config.toml
train_examples = 195000
crop_scale_min = 1
encoder_kernel_size = 3
text_encoder_causal = true
text_encoder_norm_position = "sandwich"
Rows from block 6 of the image encoder of a small contrastive image-text model, named by matrix and row number. Rows with one number belong to one channel. Each number is 500 + 40 x the weight over its row's rms, rounded and kept within 0 to 999. All counts start at 0. Numbers have three digits each.
After each channel's rows are labels from the 100 images, of 14976, where the channel reaches its highest value: "strongest on" is what is common among them. Only what is clearly more common there than usual is listed. The data: rendered made-up planets. In brackets: how many of the 100, against the usual share in percent.
# convs1: 3x3 conv (encoder.blocks.6.convs.1.weight, 112x112x3x3, each kernel summed), inputs 0-111
# convs2: expand pointwise conv (encoder.blocks.6.convs.2.weight, 112x112x1x1, transposed), outputs 0-111

convs1.29:496525497530500472458597503530502506462453434495565522492514482514413522543457602501521514453462520535525470502447497436516489557373518481467505466446473579459540472446535522518510511453533549544543571512507462538518497551475536545439489447497490494491558485503493498473438484467494513475506501537456513452553537509515621499524496438537
convs2.29:427521517502512535465530486496496469503535556580489498438487498504510514441528512476497512514457513518519457460466468488559495531473429499489540531509458461584540499461520496577574455472491450514443558586490509436542504377506580511456513517534486534448590497526496543529514451470464435470524494511477542476511450492460490545605514498556
strongest on: cracked ice world (75 vs 14.1); gibbous (57 vs 25.4)

convs1.31:484451539527578570426523464540571507451463497519492547514478523551480514527478482544523477578461525520478493463511470553503526458461549500490540410494448445527598589456500518546528532473516526537514519500549505480544558523509532475495554468485508492468419545511513502515532431531391516551560441532537525450493459537452491454553498488508
convs2.31:448538533492496503549507480518561456482510455488473545423480443432502487547505451517501554526459496529563515474490450555426504458499474490556482471450514371473535481448457514491491469486526565587449492512471530513513499506571521459542502485446459472509455478425442499453508577438466472451465501496494511439435517531394486496490489483537
strongest on: ocean world (53 vs 14.4); full (52 vs 25.3); banded gas giant (42 vs 14.4)

convs1.104:478537479557585528484512490536530507462513478467515435540524526539453492542474526513509590502479505502498501474573537535449504440506526458562501499477518514456576494517499506588541564513569494537511500558464477465519549462462564518498574531568531488463511617544469478534522456497467561537472458532525521538492597521482511395483500503539
convs2.104:477471537502516464442518565515527571548536464559476537531472444487472461516585545458551507482496559503518471478436543444472558479485486413494512415557520437525563554424493506501566520531487521531448521587489455514545520493509510508556543583538563478508537428441461561464501507463504477537537504464502498490470532530487505495431468460509
strongest on: cracked ice world (100 vs 14.1); crescent (50 vs 24.6); half lit (50 vs 24.8)

convs1.36:539462418509467511475424534471500526519472453497467507508434481500500514463488467549469431507566451431483509522517494568500574391446507454532507481436438508477492474481435545503515468503503553513475452461527457486466455497517516525529481534557583504558595561476470499493591494505482455459515510550455512439404488486496544455506483516529
convs2.36:501463473460513498522550536479562468494470498495514524463512536534542474585505514505495467554474518502483434421555526467442511514508502555531503506513487415467503525446465507451497555531466537526491580463521508506451419467489552429524422453461581457489521536523629466443497569537513543521491490556554537499473578461510514504451507547493
strongest on: banded gas giant (99 vs 14.4)

convs1.88:589514532513498533439475519569542487538515560490489467619488485533487571514603438466463516562482503576426512522539516463594479494535546532432453488523523488538448501536512498558502548454564503482472506557508415473483448490537483444501499484452484575491448509464562522524464496484561512512512485573522518503464502460514476512482486504507
convs2.88:522564506541561499486451472514475533476509493505493497494409437476443514427418470518465476533523455512465493531449487485513604473529528531515533424515544473465539486425439465512576576491515588521492563480441504523518483477495498566561507521517575560488441523489476445474477472437501479462464547522518522505495479523426470546534515434533
strongest on: cloud-covered world (89 vs 14.5); crescent (64 vs 24.6)

convs1.20:548524495435430390485477531518499527520460540518510495552475454515506478467510466511459498549570522521480471493560520479580504546468476479440490562506539531541473481576530519553500500511528423550504462571532403512483498428489436476485576508507477512484528513491481468482421537489486512518525489538508513548489485474539617541499499618505
convs2.20:472549510533511486457527537460473528516479474457520474485513453462507470507487474569484446483461458495429479479459521518561532511472564405526499425504488455462415467472407491462488496556493483513501530530450459462550469421567501452533512445530554542400452445520495468490550537464526563407526572514450467506500549491516521513487483539543
strongest on: cloud-covered world (89 vs 14.5)

convs1.85:477482515524562543480553498515435481517487452445535474453525503528471518537561614449461435474478478504566538536530509550511558454549542440476539526469458535489543472457470539493543514439500594535584617500500506495507490472476506527416524484463476556529501485489515463548518485565527491395518493508496491490527544562492524461525532466490
convs2.85:463542537493482444583420511478581463530490500448457502496440464531514450500551511538573502483486474531535531543512548502561525487490592492491521543554543538422529550524528505518557537466592458479577543441498495501489483570481484489490449495557554504554451419537493533473567566436509470528455509505493474503559482500517509474520474494446
strongest on: ocean world (99 vs 14.4); gibbous (55 vs 25.4)

convs1.108:519501464490495452493490532515439564488424498426440551477539491489485470463500518488525523427483540513569479545438529570474446483552451514506525515512501457488488493390506433467531511499516569607527551482410506504541467542516533445516589515510489550473491551508486542470588589436482546531509526504498505528543506509523519458473511489542
convs2.108:503505457525524591472552482485481464472543546608560454501465485549582552516507617525519415489521560540518526487488473507530515533512538449523510478430479502554461532476528539450506503532611478506540488515516471455567513530529496551451560466587494504527472482504534513466517575491492557525472490461478495496478560470508546494469527561519
strongest on: cracked ice world (97 vs 14.1); gibbous (58 vs 25.4)

convs1.43:529524566546451496500511510500363541496524504471538499461464529527501462512503493554442546469476571532557489463428532492569460525547508521526424567540515539473462409506528501500511445574493492514508528518516591528482454396468540542491509582527525494480515503549538501505468517550510452512541481471459483544527517429542526551483512457526
convs2.43:569536523495492557473515537522531459446545456449474521461439514467477461515513506525545599527526508481497421567506474488436528506507498440522474498452538494548507441450499482470432508437547511494397501503494460487476513420433510514493511552488506447537469474451499492462638493548573473532443482524513506490422472495541529525524483545468
strongest on: cratered rock (98 vs 14.1)

convs1.22:536512471504432535502414514493584489495497499489528577514477529564441529513459514525572492494482470504463455477533564539441462387502467481540493511506486496470449586539433506536434505536479519503495464479498612513413503520518504447530488540501551489517451476466511486464582543517516526426487540478495494538407482533499519469534566526511
convs2.22:430519497511567502421453538501522503454547515488516561473492457431565514508477505554543521511490537469493545477452462504423493517519619512490486491473515481437484457542491521514484611536585494502479477518523546529495483450459591411459489442540437519530575572506500484493562526499543512517544483530535440534528523536509509480496452526477
strongest on: banded gas giant (99 vs 14.4)

convs1.79:533462541568502529431436522457474530496432472533507464586434519554532508539449497567489495567491407529417491483474528457424514396541515466456491484495500476491502535527526520540437528471482523497529474515520529490545553451467500549566515509467431513495474594444465501517467481556567479494504510537524468525486500572442490476552477522522
convs2.79:484563531477573582495496483501532637506523486474533451419519495548500537487513602534467471464510545451482489531560496550507504520509522464500542477482486518584493566553463541557477536539478506544459481486533557472497600442506551585522541560545499479501509460509511488485498548489504487519555529500483528465484557460492522497449588477490
strongest on: cracked ice world (88 vs 14.1)

convs1.77:538474543539540487477533547465458594448465509542509529497466466461508462501514537514464544500445512488472475521491473415511526506529471511469516517547550457480584508465558442454459509471441448513491480527487531541566422497478530504538451509442564439472504573576548501503494539424520492547577492446518516546512522505504595529432528433538
convs2.77:557481502483489523463513547437427461533562530502452493512615539475433419544465501563510491544536500515505455491568558476501473533448519410516516463510503557522507474452471490480452477454473526526456554543451459471527573479489454478456494447534485450556493448500507512562495484420481495480517502516461533499540467531510497446523611500434
strongest on: cratered rock (70 vs 14.1); polar caps (63 vs 26.6)

convs1.82:527484499496414463531361561506468524526490490434582398548474506505467561515546530454541460543524477481484448511505479422524539441516498467452481473503501529509464444566472504533461508493540511496465490508492417557472418545543536519486516503540560527485538490495490541461523487460535544389484502498502501520499490455536564504517445534515
convs2.82:514445501510493514452503532566536480490485488508503560464466481479557534478580515526468507538544491489525542551558595458464507477499522559560574420515528472515520501442430491434507454440549462494439476508511447531543531513516514447499512481539454541436444550444442407538596564526495487502511527496488502509417541517519510486540453517457
strongest on: cloud-covered world (69 vs 14.5)

convs1.72:439473447476471503508524474478542430594490470467504538481446500497525555490503514462485480537577507460504506462587457524497512486457529532467550521474411506432503464484469582456484455475475614497550520448486465496484459455462504514497526420542600577511524467481462492501510521583512485441532577483503533430481458492468496456508500507491
convs2.72:556471467515531558473525538503580498543493565500527492462471446578509493545527467551428489536447518509506532501482471527541498474482484416546496500586496562497503461492489507594587484530531524477447475522527525466487488520524465497494507507524513484548545527527487502474611520489532553521456501494540512483480423484485419367439505558545
strongest on: ocean world (96 vs 14.4); full (51 vs 25.3)

convs1.65:528466436450431538567447544547550490525525488565510523509497550496513497505515442513482467474488421460546494506520475475515457528407484523539449508563514512506378533553454469520494467480531490466392427500506514491463494522520486518495466509472530470535529500484481461367455566470476532506503500541489525526441505499575453568484453516516
convs2.65:493497516538462422435527527519473459444499442458518520445503468407561528527522502487449431529501566540489490458479512539441398570514536561478455480492528513477435518461559588469446566509499518537458493531544439479554470540531545488499493556470490493534518522489585433514519503547446507498534531524498512452495487523550526502538411494484
strongest on: banded gas giant (64 vs 14.4)

convs1.87:541497567544495521479543551511538459457514544468510491435483389551488486517485587507520481531506444457482490452485540547490398496457528574479467493527516404455463524459534477554478444491498539494498526474479481509516534506535476514619487585489493513536412432506499543519495499511466537503465445517488460489484453515496465545531595541503
convs2.87:414472505488567587528460529484474465485501570426534510439615436466469462516570523544521495532408493452506513430499575521540492494501527510488474454474478519547541540511524491535490505496530502537481451463504485506498510510526493530503512501454482492432465487530482518478422538515464435501404556467473498377491514471539510475428472509494
strongest on: glowing rim (82 vs 40.1); polar caps (78 vs 26.6)

convs1.70:495502500544448425556445503544426502508448539515570456560482457541425461540573504467536538444503556523483422520431503461570505460506506471470511532471476534486511462538529486537448519524522517538501466505520457576435458449495557496417537530478545541476537504514533476468517511518554526401511504532417519486464510514544544552483490442530
convs2.70:512524526489572494466443526528456526467527512523489498488504497521556510513531495511561529464520516403528507569524584521492478453491520486483506448478514499474522508527511521472469475560476540546498484491510526521547442503579395447509547476420574497476509448418509529503615549521498476448494525400468551496403532482480544455498439534499
strongest on: cloud-covered world (37 vs 14.5)

convs1.21:524514543467464447420504467578495491495522544500533532541500466530479521521513478508479412549532491477500491540527494443586496533456528535460562472475521496543463418483545501528517454382556623556474508592532450518460454492547529495460531481460479480505478494502489518511523460408541539483510456554556533438510487509523477474516482533541
convs2.21:543512546597452526492486583531513480502504523476508568510503554482484532474495499462524536509457390482437470493490518500518479483506493505525530545467463442518595519570505508462486429505574434502558530451393462587508508449500571522542519509547444539505413532536446470494523493536433538537494519428489484543472484520498499511494530512523
strongest on: cloud-covered world (100 vs 14.5); crescent (63 vs 24.6)

convs1.3:514528484507556524470476504501431479473472434499584500491446484483522492420488503566493468466528460505503499531442417469532538479524504477563471501425458535517461512507443480488508558429472525498542503523502446594476466533462603530494479561542454489481483484412492466503534546492499462548581491511507474459508540529452568479415570520555
convs2.3:476467459473421520513451488525414504463479489476508495463502411499522493523552497456467492471465506519480479514443449476547556519611526535466514480498474517534476477549509526417494563501493528481511573475503511458511520423444613491425528403487544473533506506509604468536528458525474482514496499504581461496554558464523495504564493478515
strongest on: banded gas giant (100 vs 14.4)

convs1.64:569572463497514494476519509536535511468571510531540502534487552584450535529497479495557417549525539493484573480407454422536510428544502536541473528522479525566445541531494503546534516528548520501465534564522474558490448501552547524446509455498517482501483462463456526525554537534504496602495484497466534478458530511458497611514536469510
convs2.64:397535515450535554507418493547501516537568464523395548442511438502562570471482537514516490454528516466512511496499569552521527520538520567490583478521493483423584504475498555466456503523468505539482476482554483496499524445496455504511538517557519471414527515571515459435542534526487448557522484438534494529516540492480491477472514534550
strongest on: cracked ice world (95 vs 14.1); crescent (60 vs 24.6)

convs1.56:485484481535487496524458523489473510411552506562525502432477496528483483549486493512525521461366491561569530492397522463459431510554482562578526487554520495495524505529545419494500450470461480492515510479548582500459486443525465523491478550454502517541464529490507542509504533505581473428472500500450471492547541553501511532571501414513
convs2.56:517406476515554486564541479450461528485568520444564536487533446463500460538474497527523468547467571387477478506501522460553477492545552483548475530511560567481525427511507498460488501419549488482510527501526506507471479545543561434461529521545489512490503499420425490553554474557495526510525445558469526458490483463431455446511458528518
strongest on: cracked ice world (95 vs 14.1); full (53 vs 25.3)

convs1.52:552476531530466511461528531463461598520479523369452476467478533469516537474504481502500536565459567539418441489472523515469487538456536474466490464488558491514498496540566541471430505522456474482466430440504470539505497566523485564458564514489542421479503481521535516499525578534503442485476493519506459538512488424527589534530518559512
convs2.52:482446464585469541468451469429577536509517545548464538486489598514499411444474585540603534514467450541533558485478526545447471524499526493555448443435522477501463518507535477518498508491544546557448469572463531493512506492476521507485457477501546550499501450523503473582568522511540514467557508546444481502536522438491510519501502532506
strongest on: cratered rock (98 vs 14.1)

convs1.10:510490480488485527483441491507567425412415485490512511497489526577456575558453497550532421477488527445479552516379564553449445533498545491487534473544485479514473573515486459493486452534507552547449525459502477471485542498475511523557507529502511436491436468535406545537559499497438501511455514519503511528471490511520429507563504523509
convs2.10:573519504507507553456445475507402501543440504520497502469474462476536448536463522484437428465499560506551527596527506483463492430500462454468505453566545503482481536559580509507463563550518446512476539471563559461445480574538495423494497457488489461566538512428514490445442504546521517518530508468454523507428519480456514487515516466518
strongest on: banded gas giant (100 vs 14.4)

convs1.13:518522528525473519456500499506396523488509488517600481460536542477498522584519514506527395527489406524536537519471470496551487443488533470516515516526466511500501479463471571479521455447493623475514501507530537542433509500562580533514524507539541535473508498504554545557533460533432546467501461547511438431449468462522534505571505533519
convs2.13:506507495534529489483503522490458472473520463467542488501456485555496596505553495474521515516549450516480583550588437458453577464544471552506488481517537523501488485504498497523548556565501503568534512511471533484515492458533510512588522458503501628507491459530435525484461453457471589512554591508501463548524491514521596561487530456485
strongest on: cloud-covered world (96 vs 14.5)